{
  "model": "model that predicts nearness at each pixel",
  "horizontal_flip": false,
  "decoder_norm": "batchnorm",
  "decoder_attention": false,
  "loss": "l1",
  "lr": 0.0012,
  "lr_schedule": "step"
}
Rows from block 3 of the encoder of a small model that predicts nearness at each pixel, named by matrix and row number. Rows with one number belong to one neuron. Each number is 128 + 32 x the weight over its row's rms, rounded and kept within 0 to 255. All counts start at 0. Numbers have three digits each.
After each neuron's rows are labels from the 100 images, of 14976, where the neuron reaches its largest size: "strongest on" is what is common among them. Only what is clearly more common there than usual is listed. The data: rendered roads seen from a driver's seat, with toy cars, trees and houses. In brackets: how many of the 100.
# gate: MLP gate (encoder.blocks.3.mlp.gate.weight, 1536x384), inputs 0-63
# fc1: MLP up (encoder.blocks.3.mlp.fc1.weight, 1536x384), inputs 0-63
# fc2: MLP down (encoder.blocks.3.mlp.fc2.weight, 384x1536, transposed), outputs 0-63

gate.247:132152080074120110128146165049143122156143171082096069112095094093099089184153148146091067132185072152132175094108116131158127120076128121109104133146102139159169114132170113159133118138101146
fc1.247:110137103042120150124123189051161143115139143100121114176156120189083106114157152109138123140189084145116165125129110119088136149158139079143130124114117130138167127108120188053197074136105129
fc2.247:158165141102107205145110141107207104120166158110139109123159117141107133128162147131096136137141159087143186118139121129119144150177084134111104077109109133126146096176152140110163091131091145
strongest on: snowy verge (77)

gate.514:170175085115109132142120155078105116149119165112097081108091131089143125147161140179073090105137083138130124075100096125187107132075153158125096149174120123156172092090174108180107122160082178
fc1.514:167186124092111148116142192150142062149096119140180173134181081141125144115114097119203145100094153130134098144128144127142118119164094117092136116077131167054096147137137180087151149103105113
fc2.514:127080171108082108123156142118141124148133129178162182146125145088115147124144118124151180128119142161167134163175072097121137106161128104072134162120077149136126200094121135114150152116157120
strongest on: tree (61)

gate.114:135114172154133145168108093089133163096120196057123052165099076140060175151095122103115121152122096173087145080140160168118163081122163121147110199197103103145092104124119064154156167156095121
fc1.114:131179103120161096052106177158125098130121080167153161132169151045144133105162112119165131064166161129159103147085113093174114156121122124093109118102167152111168132123134166061111092103127107
fc2.114:175104154139156150077163156173072110120095173109128127138104150105161186119123152140130093143108110130129094100128190089052143148066154102107147149119175137097136047071138086094098093116133163
strongest on: vehicles: two (68)

gate.74:098141165022132145139186158076093125109089106140127102109116051110138169189138130135161131136139095119090147158157155136166134164108147155111131103145108142068107179159181121120101141136088169
fc1.74:110143136082139177214190116136137089154118096085104066115122052164120145151095095160096118146115121128131125139142122075142193115138154133150122165139108145065135158097170161160108064171160140
fc2.74:129137105136092138108082167159124135134113059141140195114161153144054123079161140141092137093127183096177160169141116146140096160191145136157142115055093152103177114108104191114166189120146110
strongest on: house (65)

gate.214:128163077084111136144170154100129114113111178116123042134120084088132121158152171129071081144128049168117162130119088165202152154144150149113141133162071108147132118141156118122075112133130162
fc1.214:155115117147077130127121159146114120178113109144170083174124062081108165113191116130097124128133094169034186139132107169192148101183123148091089127148104164149105159121153146092102153160108131
fc2.214:077139145140174127164086139142139113127104111160154134178160148138068121128134109121120150136146176100105159132158099136097125163170116111120148122117105194112061234188083161099141155152123088
strongest on: vehicles: two (67)

gate.637:143120105116137133144108091155097145092107089082137120089119180106154138120121055235132166125143116099123068099136081085185083144144147093096105116124143152155125118079099115156081113192134090
fc1.637:094120144140107100108142163104145136187149201122124093188123105135078114160131174007117094140094117166172178171120178114078197093106122151138146140150125092118160139161145147069125155070145161
fc2.637:122152076129105098112141147099149133125091158106144069118083100110153101151105161128086139079155056145149118098100109114154143092076153145075103143171092109174134130085182103126113159110096146
strongest on: house (63)

gate.650:189179061119117132143118151088127114138111158118117086089095101107141119163133126161096065091135099112143121063091125109173092127058158143124084154178097127167159098112182104170106117130095129
fc1.650:162102150086123127125131126133098200143112143108093147196143160162110188113156105110165149093037098128132152123163171142149169107080148107139102155126084141125145150158116114101130151157119099
fc2.650:171163100096141101096122149138138137135147138096137113176116132140137174116119132061146162127129108131122157137096178138124172126115138100156125155111076086162168134146127114179166181158124115
strongest on: solid white line (57)

gate.723:136172119094134121133101128094120165114089142167082132110129118121136132077086181136096134086206113159103157157119159138147133069127123108084123094111185136066195166075147152081101102105094186
fc1.723:145148133048147112124127139071172135093048137149133112121161125166144145063114171140097153074179116143073189167121133168180122083159139095089082097099138137071181146070161119090111083093070196
fc2.723:109143180121128114114138130193144128087135129186098212088184135162171135088095130081116171133059170107102114135124126147096112127211082152104103108143143114066135134117121127105122099067131147
strongest on: sandy verge (71)

gate.129:131133084115094144135185149090117100142132135150136039077136117116084120176144171180068090091176062117207100127071067135156153154122125191141095156152077130128120100120179130123069140104131154
fc1.129:153175148090096133165148146127100126101112137117098125109105112113062124133153131161108120153147125081151163107179090137185134090129107154183132064131073149109154119135149144129111123155116153
fc2.129:109096109144189094142042106123151172149047140142145143139114113083119104132070152117104175119109155145080109112120083107121098143122088082123116068141135113134152189106109117149156143102139082
strongest on: tree (59)

gate.185:161188050116126141165125143097119118119109155117105080094111116092127108158149135176087072102148094126136115083102105116210107107099168152123077148176117135163148100098169131148075126138082157
fc1.185:129110122111138093119130072099113181102155136106097122089104130156128055085121151163139133074224127094115161127133091096174115142160071089141093177117122103123121168090106103156087147130151144
fc2.185:098089050141140117176126138078148135137154167103127096107096087082110054131140162129114098093165088127062142142115041149153127059103125098169097104132151145095112131100155161141134124135106128
strongest on: solid white line (51)

gate.549:090125137086143106140134122131178167152131175077102074111126135136133098131125165162070126146150045134096157085062148134114131150093152102159109182147107123134149163153146133159102142162128149
fc1.549:138110172149157108132117137115113135155180133096088111142167093147145171140112119126137165157158108114064178092115145107072178180115141110154170164126158097151124155150121127135131209173159139
fc2.549:126127164119074128086133125113103104148091147174174159112146101088177136123087123132164086176153074139163143138163139167156106162144112106077177048070126162117100142158128082191141106093106170
strongest on: crossing stripes (68)

gate.682:186187062101109132149113159065123110132109163115108073102100139088160115148148114167086078082162089117131084099097104111211097110100150151103072114187130119168163108084184119162091112114076156
fc1.682:132124172075171202187159144180111100093151090105176134141100125128157248153149097115140180161054167143107165094122131131113153131099174162197165130094133133142165130190117137070172143198099097
fc2.682:105116164081142120129118126136128114108126104117142127136177157183155170098140116124134161110123125135145156169179146124125139151173130126117159135134094139117164227113135187097103111133107148
strongest on: solid white line (77)

gate.444:108098075136148129116105105154084130164160161149119105114192140128159136156143152148103122100186122137143076090050073126125134126114079106127111173173097150130105096130130148167114057140156128
fc1.444:134166135133134114144175130089168119126126119075076129125064163146076112127132115119127111191151104138139177164165174061126135129141145130135140133121145097149144131111110117117096158134110151
fc2.444:164130102124128164108183098068054120122135154118163060125093093113108130159153162175142150158160123174151118116180149128163162164151193212160156147205144116114133107096132118139104178106091120
strongest on: snowy verge (68)

gate.297:154203098106082147187178141065117091144139140114091090113140108149144140133100114144113097178177056156084073132109112091126144163139123124132146152143133107154128123123121112184132122142079186
fc1.297:090161144120197098076107099143095141125113110109094137140094171116075142115184144113122135088100128119148184130078150123150141118083115158162090158125091130084164106107154168053101148173166105
fc2.297:180112097133128106138127118115105141125149177099146060149122092111134139128125135132120104096119125134087146073109093132140091114120118089133112131072168140147147066113109106123120112157103104
strongest on: crossing stripes (74)

gate.448:186142130142146120167159080104173185089131168109110099096123139150171164098119090164103115136066111093099083079161110096124079094070174092142104110133149107129181110094125062217126137107093107
fc1.448:102184119130119183099138165135126160135144074091152163077159112121163131153105127101129118180134069083155125119112182160123134184133120110133165109120146103108211182190172115190114183099110136
fc2.448:141073178099082127148127173132131126117105152197130181029154077143165077088097136139145101079072104070128132183103080169129162169143140132133147146157175169111113119140104099162141139080126133
strongest on: dusk (92)

gate.508:143138108130085133124165155143128107154191225150106077110137116154133152153134187100166081066109103129131110123146108162071155154171103139169121126117097058141133122105176080101141104138143116
fc1.508:113121143195134044101100123145098131167134135149124140138122100143152112106122175119148137093159039070095084120101105108134194143140118145145079188194186103094133149056143132176090152115125152
fc2.508:107140084133093142132136143132139181111111117135114161118166147132058166158145103110133125132132153135174165141140112173150106082165115124084100089088118140107112147156114110071144135139116112
strongest on: lamp (69)

gate.101:113122096069140110124094109107087145127099141117135138129122086050149120168167166122113113118130094188087146170058104137199074149123166180116088108174066130138140119113110140143083138104108133
fc1.101:151146069145126130164139100175137142108085105130140127097096152127104071136157115172044143109096129157123146135116096132185119153145172168128098102128096075114176118156118205124128108095130126
fc2.101:096122109171158090168069118111163157115099104143101188142092055142115131125109128100130127127128181165103186162159157114160116160140103135134126143094092125107113196190086115110159189124110083
strongest on: snowy verge (62)

gate.564:192167080115109133157107153099097119150107164123116080114097126083143125139163128175096062080136092119156115074095117118186111099068169147118085138194125141159165107084190114169119126142091148
fc1.564:150110123132137134140035133085081184183117144116100124200106179115135119082171131179154084089165107123157113140130154128130117056160116135119137144177129136143120121044109119149154132202062108
fc2.564:162139088166183177099104108145093153139139160151147098084066095118112126152105125120144043057104158150117147104069156145152117177057102115144115116120141125131133054147145142153185150105149105
strongest on: dusk (66)

gate.252:143160037111127145149125135096144114125138169102116098100101098132120095146143176129073085098124070130128146101106121103185149082103119152128080167158114069179145084122137143110106147158071188
fc1.252:101147101138142107143138100163092104189054114093137073151084118109134135116121155121155132114107121152121173190168154107174138108175141123114105141106105114113119199183160143163163161133098169
fc2.252:064112104120185103136120163092182139210095148093186129184141102102096099112151140177114126103066155127089186132202166103138149175119139043100136104071092142124105204138119176146092103147105147
strongest on: vehicles: two (69)

gate.699:161157012117133121152144139102121111095076163111147067103136097118067161149141157166076074126126090120163102161121138128148172125147141182127099153175094137131113102096138125102036099137101154
fc1.699:162128110157121146137107167152126104129103141115164086133118126073100195122113124118132098100092100135118133154116131143164205134101156167149123173113110147161086086103115110071088123172122122
fc2.699:094114146164163111107095151187078099193150096165137182176138081104091152128085150086125112158129158142109140159139175121055174142154119118152145138144114126143102217155131181093155137150160098
strongest on: lamp (63)

gate.411:108118092135154078140150081144145143100132122106154113068112086133121106157132107191062111155136133119132110102137151105150069149097126149154100145095082105147118134169091105149096153124160098
fc1.411:137144115152113130109050151164124165158126086105143122123131115098112104119074076131145193092119136093120195118106087159150111125106121070060175142112184142162146162168130143138164149162153079
fc2.411:086150122134152083166131214121200119150145153139129099030126082143091092154043126080171121093112046085103147158098066160137142133107105072164141125102104119160129126184113135146131133100155119
strongest on: truck (90)

gate.24:165160107102126175134203150087140059143108148101129087084152115161111160157075128139111090154147085200133110167146142091154146115133127125120139132119164087134191087174202153114150108103067185
fc1.24:167163142177119166145141149119128079130126137102129098092114129168158149122090132104107134174150106166098068122110116084160147115133115167155147154161141070140136072126171126128150159150091213
fc2.24:125126164073123127123104165118125131094079121182121125158160170136146127101155126088169158089128109168125103177160122168110155093176133155103111089103151140089143230106131129085110102122095120
strongest on: house (61)

gate.574:092137111103161112123147123130104166162138178135105106118030106116131125202152204121100128131165136159116159092125130122113148156056153138184148160194056099090117138171137114150133142119146123
fc1.574:102111162112129053111108122134101190119133177142133130176140088066136064098166112126124148145135144071106164102127097189120139127143084125139088121104120154127086226120107071122113124157152109
fc2.574:097166130086164166095174161132156118123145169146096162094146114182208091120124183116141072082117057101134107122109196164094140194105058089138134117114089121087112123147141105154112043106087177
strongest on: sandy verge (85); bends right (70)

gate.651:144115097139130108108114091120105112144145146112131086137082058103137103207072096119144183124125171167092108150146134130090064144122182136077159096147152120149112132116113092195108140102154090
fc1.651:186111115113119155095125122104112106136151184119105060090123075128171110175098168147086141144180113150105117077102154128135126177119149151107165094182118118161107095155148076183082147101141144
fc2.651:063130178119130148187096135123149134105099083109094158133170202144124134094176141153153128151146139101207093126126132086151125080155125132139112150106119138135185146147108156087158156185093129
strongest on: double yellow line (63)

gate.84:172198153086100173192144120112084131097150115108045127099130125135182155135124090178092133147107110122107110096117126138147089191126159134158132083161135145116202160152136100143103115145121132
fc1.84:107109137126129114108132148153151080160183181100072130118106070148131091160131164061101125095155205141168164116108154106073120112101077153119181123196105101099165077138149156114152106097170133
fc2.84:083151072110095140148192145090184085090097164149093078094135144140160086168109140148122122125171085165194105125089113091123136084091134094049100125075144135167110091118170112094100093102111150
strongest on: lamp (68)

gate.227:183145109099100154131126170093118134121113143104104110087179112134130137110140183121137111111182099105125089117099153131157125102118129140098118148219124091100112093054170168142063100127105146
fc1.227:082130112171145152141161109158121120155123114159078147170121132134120117156146155150088146187078153183137143135143136134093144124124124134171140106090126140072178140136144146091174095130158166
fc2.227:139140102146036129086177131089078124113184139153131098133141143122094172134163079117093119145100126123147132153091107171098137101181136159132090079127123172122128119123175084163059152088159118
strongest on: solid white line (61)

gate.306:183176063101117155154116157081112099141121159112096068113103107112132127159162131151063076093123095133122134088102098123185122128088165143140091153190102115160161107103190128183115135128112153
fc1.306:133122169134142124112172110178199107076138124166182196029102103123114117162123152135106139108143155151165124121154110173136072152118158138117143105081133146096125080184163126054103122099127106
fc2.306:071130125166079101127108131079171125110117094144157162140103129115114130147137170131111164158171144142152118142167097126156127095179186159119194143155095128141127165068136151083102172130141112
strongest on: vehicles: two (67)

gate.172:116140167120102130209151133135105092143152165068097120134178113124090180162141095185075108183154149108124099059149123115080133168111120100138126096143101153114127101147144151135118053116128162
fc1.172:104114101162146098113138142103082132184097055149118145114133187133101090132122124103187144130131096118164084179175089077141151039118154129087125147135208115097155122074156188117108101137128128
fc2.172:089146099106175144123158110091158125069181177114097096126138158118105106152170146108087153087141120152131086147104116085090174101123077112137115146135116119140142133156132080107084121139102130
strongest on: crossing stripes (82); dusk (82)

gate.547:189180074107104150152105159094111116130118147131083098118093112105127135140163117146104055083125104115160140091108109120187105099106173155122073148183108131168173109087193110167126116139100140
fc1.547:126068150144154104099038073113086201157109079116087152158065116114132155103145147113184142138161124127141172161144148114126096104136119171132145134162125156165162170111109078161179140216136063
fc2.547:184118140132151155156078114111089150101121090128163125139065132144112153143131122147160128090143160160122155078113155127179118130040154109123173134150145173139153071136132131128178131144164079
strongest on: snowy verge (63); dusk (61)

gate.0:169199068106122129170121170054114113133120171113084084100128125113138125146159118176084072094136090106130111082084084115187115126088152138122103126215120124155168096093170134160093134144094143
fc1.0:161110105191169153096156102175133123151118088100157158159087121065120185159148130126099144135084129139178118137192190114165102100106155174134084173118068136110125132142177171143131156123113123
fc2.0:101080125161126105201127125169131139134100133130160114173128149110073116099122125120125117129089151163154143135166104110151161062183143108122151179152096167127111180098129124129130123127111090
strongest on: solid white line (82); bends right (60)

gate.728:130134102162171125094100118078076143169147178111121063145091115066110172148165187126102053091126148185117156109150159120146188191100163149147148170173111100150126068095146102135079194151141138
fc1.728:142137143087096124157166132167189103087159114118116145144126134132128087163094074131114213149150092111126125103069096145161069071142103115092095090124129162110133142142099134113169053127121103
fc2.728:182147145122172125084182071111139105108131145100165091109094143131085136098107151140076124114135142104152122049135137109132134108084175132101156177132114117154130065101139134200121187100137123
strongest on: lamp (62)

gate.420:166150126104070134176120126113141121111154139070095049121101075102141161193125079121102126143141041123061145113101086095190107089125141121105123126178159156164168122118181113144072127184115129
fc1.420:117168179143100139135129090154112186140135109119165136162159147138132145044130124079102201148131126137054145106102119177154104108163169080128125158108150119150176164099142113128120154161119101
fc2.420:117118095102134073128079075135142131157101161111146133136154140115082066129151209114145121076195107119142084103126072112075089057089153124160092128193099124142106097112110173149153140098160099
strongest on: tree (62)

gate.435:125134157116133109143145099150156159105135163083083087116083130168176174110119099110064128181049058193055138127092177176151147137103163127203104164138109112162108066154105082164112173124135125
fc1.435:149166077167124111079103146146085138157182104135115128139135172060119186151136116131177103139186154084203117101130125042109082125173073076071144093147154164167158129136129144089157126179150126
fc2.435:135132169140122113112158141116133141155182139068122041124136124128093148150084068110113149144127086071059114113070085112133115128116098134165158145197125125122168044098145148108118120156171106
strongest on: tree (76)

gate.741:089107093123163130148139140144080112143103130136139068089154131120135113158129184194079122115197121171157084109117103140146125105091147159122146136152137158095124120130165165108082086130139133
fc1.741:117135148096092111145154117100139119122097103129120111150095101107155152124100064095202100203131082161139102167106120053126110144157140091089139089114137142171151149135097073142153115104097133
fc2.741:141150094138084134139146130105010103105107136134122069100124111128098148108155136112102138155101133112160113169126102208190157110174179186118114126183124140116120119099142147158073165073140102
strongest on: snowy verge (100); bends right (65)

gate.146:129173089085150126179120145086102136160081131104092056123114133095152118158162111194077062120136083116138104086096145118171102128085157148127085180163106151152187140097165126171106122136070168
fc1.146:094102151074222108087105075121124162165081101135178117139119156108133106118130118167120180098146163120087116128111170126147081141096151162121097176133113159083126157113093208140113149194127133
fc2.146:156169084183140082140113141129142119165116138131158128161126117101164102115148156127076124141068121114114163057049081116162175079092141170174130170161108114125096090123122133123127147168113158
strongest on: dusk (70)

gate.709:166189119153095116140091135124131139116129155166127125146070139097122122119097133108102114087169151138127086078111103107115050101149144089103101085149169114198127170106153112149144117101104109
fc1.709:067120109117137128126148155123113174121136135100122146129159179111120061119121132143120134100105114113163139167166052135116133136136122144119141105128130128137152069093139202073144143142137131
fc2.709:098187081125082111176136091149193118118166163143111114108101128133144104141154133112083079115112088134089070134086091135180111169135147109119111122187128147128119138142140141138102068100095110
strongest on: solid white line (75)

gate.643:183187097091105149155132145084134122145118167106090074109127119088144128143155127165069070110154093141139110072084122126187073103106166151111063138174099128143175116095197108158094118150090155
fc1.643:137151082139163131179177134164184166086132108141168179088115092196111067137106155079120088148132124130114122148149087166087150146123167124143131130104111094127096158142109143145128076064157087
fc2.643:145148144155018145157163108115141092071121126103132193124189151179175108122167130070123110197124106076132103079068055142147156106153139169106119152117122158129090119101176067132097121090106094
strongest on: dusk (64)

gate.519:118139127137131119109111154154092116145126125147136095155064090072169108192132176131088093117145134109172093107168150177134133179117130203141151087207080134136105158161139110134124132163150105
fc1.519:168140094149124136075121156124139117140142107161141121161090144078163120156142130136105110135199178172157138124186144169135128138131166151070139093134093144180114151123146118156148161154157102
fc2.519:076136122111148093145062121121134147129103110062060161142104157140111114133146100155070148175063151147137130157138185150143138161072128142184105044111105116169171117143085111122070153141115130
strongest on: dusk (62)

gate.166:178146105067107161141187126117117067108100173190145095053128106143163130110118158150128110057088123149194111177131124130128110094158205149122110091120118147123170115126184119143087111088128171
fc1.166:128122096086112152095152162185145101138145110129135104151197128129135140153115111053152186112115155139090146132106098156129139127138098094109114088105111149146104231168154148087125054144178085
fc2.166:115071179180138084163093137115090102106094107139177153101123118130153112120150094142120043127114161099161115125113113145167130138078139100125173160102167186096138072123122168134126102121167094
strongest on: dusk (69)

gate.85:181106110153081169103155113128117126118160153151103096135131113136110101118157132095143132089113148127119129088141084127108148071151169132120065153127186113161136146019160082103132188117137106
fc1.85:121123128076159118117182161108215115100158143167160120061162125174165126142068138160141135176146102139093088122146125084116133158125142075111153074148133121133118035139077108128088082095097147
fc2.85:117157132159107090178160133131149142168154105087125124138116129148081115136091090122097099106135110071080104087122067075096062140130163135148110191187107114161132082105116142168195113088159096
strongest on: sandy verge (89)

gate.499:164148051097114169129108172123138115117048153113112061053138088099118093162072141192124131092159095162136083183143118147144110146157117105049121085111149130132132090070134113143082088094109166
fc1.499:071114173142089144145151135187152099099193129164148155123111113170119114144140157058128077171133144102150129101116104139072156110132118122148129164092112145163063149181093089113188129097171079
fc2.499:145148085162125113102191110111107151199151103124151107124102045141109153146155132138074105174114073132105092148110103101102091158107171166195075136111121073128186142106150156166141161067145135
strongest on: double yellow line (87)

gate.570:193108121062076133127144111060110099104108175139121138098127097108144128108147156127098116105129138186136147167158146123134128058143190194087083079115140142146170104105151111117101179104099176
fc1.570:182181123145124151142065154045140157132073125095102130185117110102090126097153129143055113117159151128138197122105165138176164136140161158128125164132103099125147157137178117136170201170107158
fc2.570:128193089116098157103128130151223129137167181134094176083123122153126092121093197073122100126194139132124126152103091118075091062146066154146098110095107061107153111174128120130161110082109140
strongest on: tree (67)

gate.60:127192131179115118117088123166122125101155086081097108159095158091155165160105044112133162170117086095092109095146121147149114113136128132139153141123166130202136114148122115173171184165148084
fc1.60:062105137152143146194140110119077155094103089081116124149177132100107082139140071138133144170089179135142057087127095144092098142121130162152139115121126138113160165075107173159143121092129109
fc2.60:096164165106145102089131110147125126164113113146183152122157152102085156069108089092154117161076041099083125150119161172144167183122118076152135108074121170125091166195134165108115140131137152
strongest on: dusk (87)

gate.597:156165081083096150128096174083126113152138153095104056123104110100120135175162138144091078112192065137142140090069095107161117155089148145115107143183108130168157116112163134165116104148100142
fc1.597:100172133077103147114103193052131138121154151147063110201123144177088116091114152068107143132185066135136138132120103117121168172151114082143132129154135065162175191129138175074181082166114166
fc2.597:187176103110169196116116182076138136124167161074095095116123107144126149098127123121112127085118099134098180108084142153151157193090086088153090101122122113107178086137161118149136115132125140
strongest on: snowy verge (81)

gate.69:153144142111146151198103184096109084138115114109115053124110065154170196125135115138128100128125060155116182161113143083194120130131193117070153139123155167142179162147184119182159168161089154
fc1.69:151189069194095097092077096143083161152113130146100216141138184096076046129133156128104098190148176120151081114133137129075114092111100167147096124145128079139108121099104144114108118109123138
fc2.69:090098173039131147146130091060143148158112144087095121148147122164090115157140143170168191178174125145087151109124131107101120083068111140148141149151132152096071170127121097131130108125098122
strongest on: truck (87)

gate.674:108185150151164106127157144144129163110117127111127094102094067118196157155110098120108123149214091067122149106152112162123135131121143111095145135140087130126114135129135050186151170119150123
fc1.674:142132116183126150115131182138071104126108141159135161177139093162118180159123150131149172150167141146058157126104143105092103174150115119104171149092126132113086143160140099096173169129108127
fc2.674:134155189094097114115163162109129110126140121171166075103151167125142206093095088073127147125040105118113139107069099138130130172184119098103152114139117173137160149121207194123116142122181116
strongest on: truck (93); dusk (85)

gate.246:105146176097129145152182158163156102155135116095127067101106104106118148194111141198134143151143024100140089139147093127156162160137139170140181155175117152071091097150151113099104105168140179
fc1.246:073109103183096123159133123158106119098116096185142146087100152134129085099138161135130112104164150173177038144151101103112111090131158089098157188077172132160148153118136151111111124123135123
fc2.246:185156083139112170152133152139112116105160124082145130126132083147085119127162126136064110136089145141134098139112116064147167123143115167148155098152122131096131104132125188085111154151130167
strongest on: crossing stripes (55)

gate.42:154189122105108129107118143098148126148098138097134130163211098101102210128157094090106109140131102121108175152073069119092161150182122125085151155154134138101116155079165155140164142131122132
fc1.42:085101134119123168168168148097091150126134133085112081133177128177121094135109129133182116146118140131119155139129150201089134156147219107163099093132126149121109148115152120176138081095138115
fc2.42:132131087155080117083142043152084153094105173122116177106078168124128153129099150159102166193157159144125064062171137136090051096099182140093127098143144121113128082121057071159093153079131127
strongest on: lamp (61)

gate.317:205188127156085206154126182127126076104133099175068160137143167161116161083106094112109066137144126159145073130058070100099104121185103132115129129130147141125117138130197111089171085116130136
fc1.317:058077125101153072084121093131117184171144158084166094114140098086135083171158162120150153147093133089132174127215175138135124135101171131116130101136102111156133105136045173137081141126168110
fc2.317:135160162081112118160159107088066161117147172089113067144117163110100110113152088159051163102097118095142064120120055128138140134148152109138136105193122151130146125056118138167110127117125135
strongest on: truck (94)

gate.110:193174109083091096123160142083106123095121191131108062118137127116165161106157149138163088093146071145160100128083154159113188156143165127137137141130109126161148081077129076185090134127115202
fc1.110:139082096153148118158092146098170096154125117128138145098114137134154090150160088132125127128133159108094150136157061052087126080119109087128144144126158132091153110057155145092119118168115176
fc2.110:163162127109058158145144191082086118057140119108113083121158159135097098124147165086108135121119074116194133181186141212161161108175183170116101058131126133160152101149125119135118123082099122
strongest on: crossing stripes (59)

gate.94:196128115159152128088090107150127163123163111126122104126058103105133212173087179122131125117186145134090160071112133100147082164108131128129144113177090112196093120157099067140134178175160092
fc1.94:181136087161110123121080091163129120168163117101172132148108153145095152096153067085145082117103170087123177089068114081113123114145091105159082206095102109200098122185080099157162178151160085
fc2.94:173119114177148163126096132127114145109144122133164177147120121104079138141129105144127152173151165088065108118155150110082117112180038159131109125123156120117099161093173108092124149166134126
strongest on: straight (69)

gate.269:146172059075163126107142139090165128125082152128124072089114067127201140151088144156121098125154054138104132156160162119211127120138106129098099095130117087154146107136139143180082129123099153
fc1.269:130132109106127169127108131130140119142097123137098134070129111125198156134096126170129114153139050130075144161138131092167123114141110120109126146127134083127156117167110149149105125136103156
fc2.269:095172119120147136132105160151092120123143095132105188125119134119142146115143094129142173159053180126147154169176156153152156178160099153130134114129120082102134152144127128147122130130140164
strongest on: house (62)

gate.663:206165021136161121137166107138164121092087132125163108125105140079157118136116122105057112131122155166113130116092130113147100138130143137128073102153135095155176133089151154119072107112091162
fc1.663:176146129110107196147073115104089189130117136104105137138105161174144207111136124170141070111126109112094142145142201186138068168187130095104116077165137141127141199148158048166147134101086121
fc2.663:084084202147131115120099090154084163123151142138086215181070114108111180121119133141227148137134169123087129130147208124097069143119126132132118108148126145085129079127082116201136192122119094
strongest on: tree (74)

gate.576:137172058170106146111107136162068114128083102149119128083107104085140129171114102111143095130112113106164071160116131165184133135130122176085119145171134125111106080122127172153106108090136111
fc1.576:142156107101139122174187148120160096096098136117099115135162104132165137130128093112178114155074081186092071149137091113100149086128161105111127150068124114148143130057117119139136118103094200
fc2.576:138080096161099084167133107102063155164093175128078064132099131113156058113123113089188167062109136151066091126145123098119146102112210080070120174176142069161144141045076139153140118128080132
strongest on: truck (91)

gate.98:152164089102137128170124162060116125132117179111110095127107118094130106149156142162087067095156093120132113081084098118171107095079158142120087131192109137154175092099165117149096150147078147
fc1.98:106084137091186114137120125090100142093159168145110094117146069139120094097093115156134143154216126108063099087071132088084138144132071080121133093134178152114132124117124102082131109127110170
fc2.98:118170108138134129096135098134052122173110097135139085073159100155127143134103142104125132178160121117084110139077151130123079141112132172139131110138161098091153099195110183148103136136163170
strongest on: solid white line (71)